{"train_examples": 245000, "head_dim": 16, "drop_path": 0.15, "optimizer": "soap", "epochs": 5.1}
Rows from block 11 of a small image classifier, named by matrix and row number. Rows with one number belong to one neuron. Each number is 128 + 24 x the weight over its row's rms, rounded and kept within 0 to 255. All counts start at 0. Numbers have three digits each.
After each neuron's rows are labels from the 100 images, of 14976, where the neuron reaches its highest value: "responds to" is what is common among them. Only what is clearly more common there than usual is listed. The data: simulated grey scan slices of phantoms with and without marks.
# fc1: MLP up (model.blocks.11.mlp.fc1.weight, 1024x256), inputs 0-255
# fc2: MLP down (model.blocks.11.mlp.fc2.weight, 256x1024, transposed), outputs 0-255

fc1.254:116150151143140106149081132131118172111122125141116144161087097107122169127134131183109076126108141114141168135174153098127132083140134117215108135120159134113134149169128108097125081123072140130101135099121092159102123119145131101103143115139133140126149104110150137134115150131124114155114140102126090123108115118139112153133134149113147108130125147116130102151087148178120123105162128146162137176126154089110141103153096065145158157124128093184143130119162137136119159097149136108144128125109092138158153197132129130123087135161119089128102152098105150125114144115131119113163130129099152111094106083124140125107149093112116180131130124163122106132077126143147122150128119163126149167108096100177133143076156114120126132120146143123141095093139142102157130129146164
fc2.254:115096093119166118118079123134127113161111158101109156133132140154121081114122109118125138094102161133104146107128160147135145146150141151143084099136172096104130141111129143128126183148118156133130149104127104177117193091135151103084126185176086145113137082155141127190085144120148120128123143114141112150143157133129144112125137140104115174120168122128106145123169138130134099132119124127141141099139122173059136116129102155125147110099124171121117118130122161112118093187141110139098149123112113148186141079177162123141161149126124147157137149140112104150108155151107123105103167105165150137140097150116090134084152130116096142142121099121102121167149163110131102106116172150091122121158105159109120140159140126136126123178111140156131106140116137138113149115136107
responds to: crack in bone; head

fc1.447:138143165107113116130164142112105134106165114120113099096150138110171130128104105098128119142158114137134091126129142116121093171134156094115113145149105094155100130120141144140178127104117109115122141159157124140097109158143137117104149170151165107170122105126115111084117153135126180112183141125146110101094156132127143139120125116159151139117099135109094096140131108111160160166219099158120094156122126133103163136116155088122104153121136116166148104138069057149121092109155148098157142106125116120125115129094108150135133106121127152131120113119125166102117125121126148091159082148131147148137167153125135122161149096163123131199124118088102132109131127140119131171120147115160147125147142093172115145109130146152110155139130102130184141102114146116158139091165155
fc2.447:104106138131151123103131137134152081130129124164155182166104086092120150115148091165109178119142129141106133123117149128074098117109121105125087106163125116101089139142157121139110137146098113138138154141132123088071126153122162154157131121093161108107108140118097136134158080144153141150124098129125112169151126104106115142127121159082138107160124166134108133140104146115106117141095138145120119117145125151246128134135118127147143120111105135141159134117149132132198162129111101102121136100126133109095115130146138106123165134129110129145123134160163121135136133090126113143102124121177119126125137119121177154093130089147160101117148161159117130105115123144103121116137148130117078124121084105135152113148128173097157151126082151121166114094092183137122142142108172
responds to: dark spot

fc1.748:155159135145102157114142138144155155127106136133122134161126116151126127183130105150094093145112113085128117107116158152132168106099073129161126150123107113132102108175130131107173152099146164118090172141120125170125119156094121134134130093135139143129131153104107111122135118154092140140108127125144130110112133145125113120158130126091121120197097152101126109140108120103144175162136083143120130134113127122096173163152098090127116121121136107123125112153192143131137108127098132094149157095099075121163127136116094118120135142095163133165100108099125106154119113126135139142100093118165134092117129132149161124171075150109145088132153146130133190128155156127121072167112163193123168162078135121095114104135131130141125075115120136139143124141132155120165165124138108
fc2.748:106092130112105116129154097081114152164087132160121127156170157105115135180119113142131168137107147164116087127108160117093117171141175111157085120135128132116141143145146146112137148095116159167132122147135157156103121143148123076165107124115138113112124115131115133097145128129106145126134157152111143126091167168123146130137134137130138137103109157136164139113153127135153131120118102127140175175166109133096106113110080126074164089105144121130134104100088146135105103104130161151116114144173133148182108115145105119173177126085119134152162127148108121157159151157128116168125102113147188085112095103095105115116157120148131110138151180146136096148130107155113106092095129076105092150116108102141108122130112146124117167092126130132140179140162140146148127123149124
responds to: several spots

fc1.537:187174127124119170137154103072122120141151134109111114099173147095156124116142119138080171153101154063162072081118081107151090160157127107128154109169143118112104101110125121143123105144109131140113118095125134142152114118174120133151151154109132138098113096131090146140102104108156135159174143131141130163155129111125132156124145132124158145130081118149124140098096128155095151104113149116121138127143130175108123144077165115148113165106140128083141144097115111122115121138101104121155123099160117117104158128127134064123122115157130128109135103111138135137134155138148110102134086096127157125141123104100126143100107165120111109128145110146124146055130128148141126150151150129082091084151098106132095146138102134114148097101108166140114090122140081122157102158102119
fc2.537:131110121118112106099133125156119142117113124117111073143084068122132145140116122123116116112143124149135139143135125163116114133093117120131109147143148113133114117153165124105130142113134149129108122152144092117073136113139127153154106126105127108111129119139111158109117127129135125138122105110115130138128174117128154134132084132104114115101135172137131112132169154107128089174140125162154135135099088124255141141165154125122155128153109129155124131152138102128152106089130146118107140112106151113109109147086152178132135115149133153103110140157108127154149149113129129150123102142137155134136150119112154148142101134138152138114136119138119122117131113124126134130115172112158143119120131141162136103116148131090122118118122134148137115084111136123134119059092131
responds to: dark spot; limb; side: right half

fc1.626:124173116125158135132089107132137105149096084144147148120113066125141132070145121106075095117129104108138120127163162131116148105114146107128133122114123108121135180158123148113109141068129105097141116090088096165122103113160145112099160134158130085128144145147148111151155129129167119122118122118128152122096096108110102104143129148093126092089144126114127175165088146160134160121123115148135133157171157116151130092126070113103140146112088126166166113120131112133110117101117152113150115099135099125115155177097120128116085145125134101096132112075130120117106117088135170163123140137124106152119119137152102098125117116093128122120081121174092114148134136106156120100093077136139168143136137117131147144122156149148130093133128155153159097082110142105195140108137098
fc2.626:131103099088115152170085151106114128138091160144095177166103134128114140131158125116107119146099137124104165149141158111117137137112161133132129116129131149087139168179154114160102109120122155110115157126106090107141109115151132097068140151158134184139161125162118107138109125112123090151140102106119140124070190121148103127141125108116109126111139114160151141175106089128147135149119143130140153111166129139118125112142136136135129125117152100159166135130144126090090118128116099144161156116124138148167116098193093102111118178141097120117154107113135147122072166166107145124112167104139112097102076141103101147096160109125121150099147080131158112148129129120097112116108118143121109146156124102129119099155166149141083141164145134148092116144098101083116114155169134
responds to: crack in bone; belly

fc1.291:157153135103166138132080125109136146134119123104134108103100113115129111091186104113165080110141082133153141137144177175113168116116119111109129140159144122080145156134149123132116124122112135171081161080129119104132129148106181085094136123141149120125150148126125095173111166112184137114143093129118122115119121139107107080210146130131169107144163114103093126125111124125134159120150111162124102091155128137138141119115119114129098171107111130191175134135139149131110115136130135111141113073133118104139110180123118123113061156160110133127140116103131106114112144107193170179139137138144160166142116129159106112162112127138138149144116113150130101132114098114160110121123109139126135133088137130109154114115150159124105118118129119136132121102134142130146165090176150
fc2.291:136117134083135125109087119120146183101112139133131121191120104087138143138140131160113138177101099119143150123147095066113134142114120109136145115126170139106125151148162169131116095125158131134137128139106071134172129133158113106115121116135165159159158133096128133150138124155133072145126138128125096154131151101163095178130158148078105144100154144150174115144101131116119154089129140143107129135168154119204153086148126123153117133181160156119147133172097132116106178171147089147106104113155112110174131111158172090105119175167130155121113093107105114142094153089128136131090125102160114124127130131112090133118132116147112138084151101154130132140128136145136109166116120146107147140149129125120138107158170128098115123106149108113099122117104147113140152130133114
responds to: crack in bone; belly; side: left half

fc1.503:148102163138151135086082072099091123139138125118172146137165102120121124092100084164127117127109178136128138124139143171140128117164139146162135092060131086160126141109125137111112104121086157152141159109150118136132144130126104148127136127138130168097133085125134106106144130132169108113132145141124054142104171143154132120093144126133108148112160137131113107120130158161128110173119120130151119125117177136109100116120125145086105154125144142126139126106142099091108137099107096172140118146092102119128102157167092142112135090133122129133147125111136111163135097095143110140160110085085130129155085136165151142142099114158109078140147119132150124111067134130138121138125108145071140141119076094083152131139114126134148166130111147151115123138149162137126074074106111
fc2.503:107129082125130124126123118179106122131130174111105130146104110164159119106080100102112115102121154152134129106101131179114131136109129153119106144159145120148124148126101117131135133120118143128111109086153123134111146076171162124125103147131085150135072086124142111133119101135112116130107177135133100151131135121080172165152126147108131133150097125116134160087103134124119121119184133118187142128110083130195097111134094134105162113126095139155138114118143158102123100172105155132136113127125137150145123108100111105168132122109154133148126171107158109106153158155163107134090115129168159158136114156132121084109152151092116075093100102182134154171170130145160107097095143112096110140147122105124108122090153086159154134155087155100115135158114120118152126133126126
responds to: crack in bone

fc1.622:144155112151133136124141055111144139162117055108103136157125123146102154115144127137101173107120146116110121086105104133128086115158147154142119100117106114120168148102135119101169157118134111141115135127107161106117095118113126107119153101128156131153092093141122140129084124116124153140156151126102114078118110096181120123114143117107143076135121115106100138126138116157125098104065155090143128108150107131138125128119140113114123133149105146075147136147118134124125106156131074129111125107123132131143129201140148135143132156153090113112139119142120124122074137100152134151113094123084124121132130104142107123101095137156126091139128110132111119090137143164172090084118138165090099148131177044065122125125130115132148125130106167107100108144155149131109105099147176
fc2.622:145123148126120133113133140168096125078095171152134118119128077133113123157099099108117143149104126125140112141157142114123121129133090122116114115096138152133136103136133111141108122096142115118125142127095084148118118100168139125129116103088154123144090131104119105105132126132092131117093129137124116126116123112129135157098133123114129104146119160133117145135155138087128120144152110097150112124146137095255129161129096124122117129133116141138136121151088118147121110131141125121098127115109124104144132147129135143137116123139144136090136158177114144124119157109143169108135141156130142120097115106135132155143090126126140117141133131117143101155126099118146138122146132102167147150180118129144124117144160129138128109103106131103129113089068157094187113097099127
responds to: dark spot; head

fc1.391:137177100152140112194091117150142149137120111083161115061114169149142160105083109141084114161157162113129130109128101105139107101127172111132123152140111097112110159116146145111128091144123099142132102109129153122113119104153107179134111135134132118101103118101096126130138146113130061125101137095110127147108095139128121169102142124125139118106151105124136146140102146046116139082096117128154134106139100142131093109142118141129134117147107155128149108131106128123123098159104130126138103121149101134141147135124113101148094166118096124126140140134097117132101170106110087089141151124093150102143134130125111121085151112136085126110114119154126114135081134141150131101090095137108140050141129140083164100116139125075099168121100138149118097161162123121095086081136115
fc2.391:107082111117114107132127153154137163139088141150117130149116108129106136148145125083139130152130090186131164132125164099084131122127098120115092136101128133145140132138137126102107132143161134109122121113107161134113128101133152105123139136098127157154137108116137116140143119095060132174120130156124134093108139107136127116114171105106128119101135162151122152106156124147126127098134129108113139140128125127255117141135124113130091103147152129125141174107084150141109124123126120129099142144138147115126125111140119116137142133155118157119128122115160153109119133129118160165132111098144102093125098093135123140150134112146135122142139126103142098106105124137146134111113146106137151161123117121133146129123144132170123153125115119130155148147120133113145136131133133
responds to: several spots; limb; side: left half

fc1.20:133133103117101125115143099143160125117146169101080122140175121112109196155146116104127119098101107089167122102131130100127107184120147125142095126129124180105105172144153116144102081142124116115130154132081125092132128149192118093143119103120123145159117146141145188105111141123148129123098125097105106105066092171137123104146123159107119139092127129141151164118100142170178105118118109131151195147127081082104174140104127107140140085112111141151121108129131091123124149098110103087125133089111120118121154154097101121137125102119085104121086113100155149109084144121142145151135168151126122173138134145119112125141152148135179150129125127129114126153157126110167184119080133125121119128150119145112115148136144100129126108112134153084114129130114131128143128099144140
fc2.20:122118134120146131150124139158127111158104138134157094094139112138108116133172114098124134070092142098098129046116139129105098143160144146104111110142155126117139100143104117112149128112141112107157141118130140153128172120071101154120175140148131155142121116155128148093148126143141067143105118111109150143112137124095087122158122133108172126131147134143157085126150121146154125140104119160112145139117125146105106117118119118136124137079101155097160121147030138128106148143103113091143115137115131153135133146155122116130121120093149119130130101112119129117111097138141083112055173109154137154135108167089112137121109129134066162166129128109125121114177153084144150131125137108123054128130144108070119164113113153151173138145121136136114091099135122148160149105149144
responds to: crack in bone; head; side: right half

fc1.651:114177087133056142153159147148133085136118137137044122109140115155140119138156147085093166094148135108155143084086149089137102120101143148162138131118104160152082173084085119135137146132157128175091130112120115099093105120127119107133132129107095134146088116137079137141107126089133129135142094136110149075178145109141100101134103130093136129121144137133115106117095104152104142143112135105095119099134116149177127130099117151158118127125131173104128089120120140114111099155105113137123149070110069114108118116116157129146136115133134126096085071109152124123110117130133143142105124149121139130095150156136141121127107139160146091076119123115140131153129127107163144151167189154114104141144125147129102141120115100112114093091108100148142135120162119139149127123141131
fc2.651:112133145121108145149127136141144147139134132118141111126119122141124115122128126101125134146115135100143123129154088129131128102139119141116114137109139133110124124113125130119109111134139124123146116114125153124125118121135122136141141135153143140125117114098125132128143114128117119118117149112140116121151111136123124130125118135125141149140153103145147126124139121153125129095138127112107094153107139125255121117146106117139116143152130113147160121137114157145120115128146140139146112115118105132101140118119112123121117124130155141116110138132121115147128122114128150106154144154122144148123112134148140126138133143109123127139101119109147132155138116110133125100155111128135126135131149113123121147127137129137150104116154118126155121140098135115149142130101132
responds to: dark spot; limb

fc1.50:100130116147114132157138148108123161118075149142140120068178155111116145154098111079088151164061146142117079140181123125102084149159094129096125130127092150139091110141112144125123120096096129158097157157134125109116129144161106149115113091131157133087155128125119145150127103106152100127106134152085145124147152147157147130129122085096122137160162158138095160130128112101151139079128143152148180107123089144100128135139145080115148107113124101145132157154099142143098124117145138145143153118120110144113164099105116149137105105147115086097169113156143149141115105113132137094165066155086153148128117131106100128100134143134140100134118141135101118100101142093135134145143116152121148104167117093114086161122128124099168137147119163128095105138175117134181135108116144
fc2.50:146145092119148096132126121123112130111130135133107162144134092130151121130128164150140118136120110160131117157133118135136129154157124132169108075138132130133127154138113069129132095139138104161129161132092106104144093183106140104119122141100113127158126114149121156104126130133128118093127143132142131184117128082143140124138146141147102156067120125136125105143112134127094126152166138152141159160142113129229115137125130136096149145111130134139097154117075114137201126097104106115114113118148106134107082142125101135120159098127110148153105111086105113111140170141084129120143124142124137146129140131084079104153135094139168100137135134162121116106081138169113122166119149121134155082143120175147118138053147164102095122114122128141099125095147128111155118084080186
responds to: several spots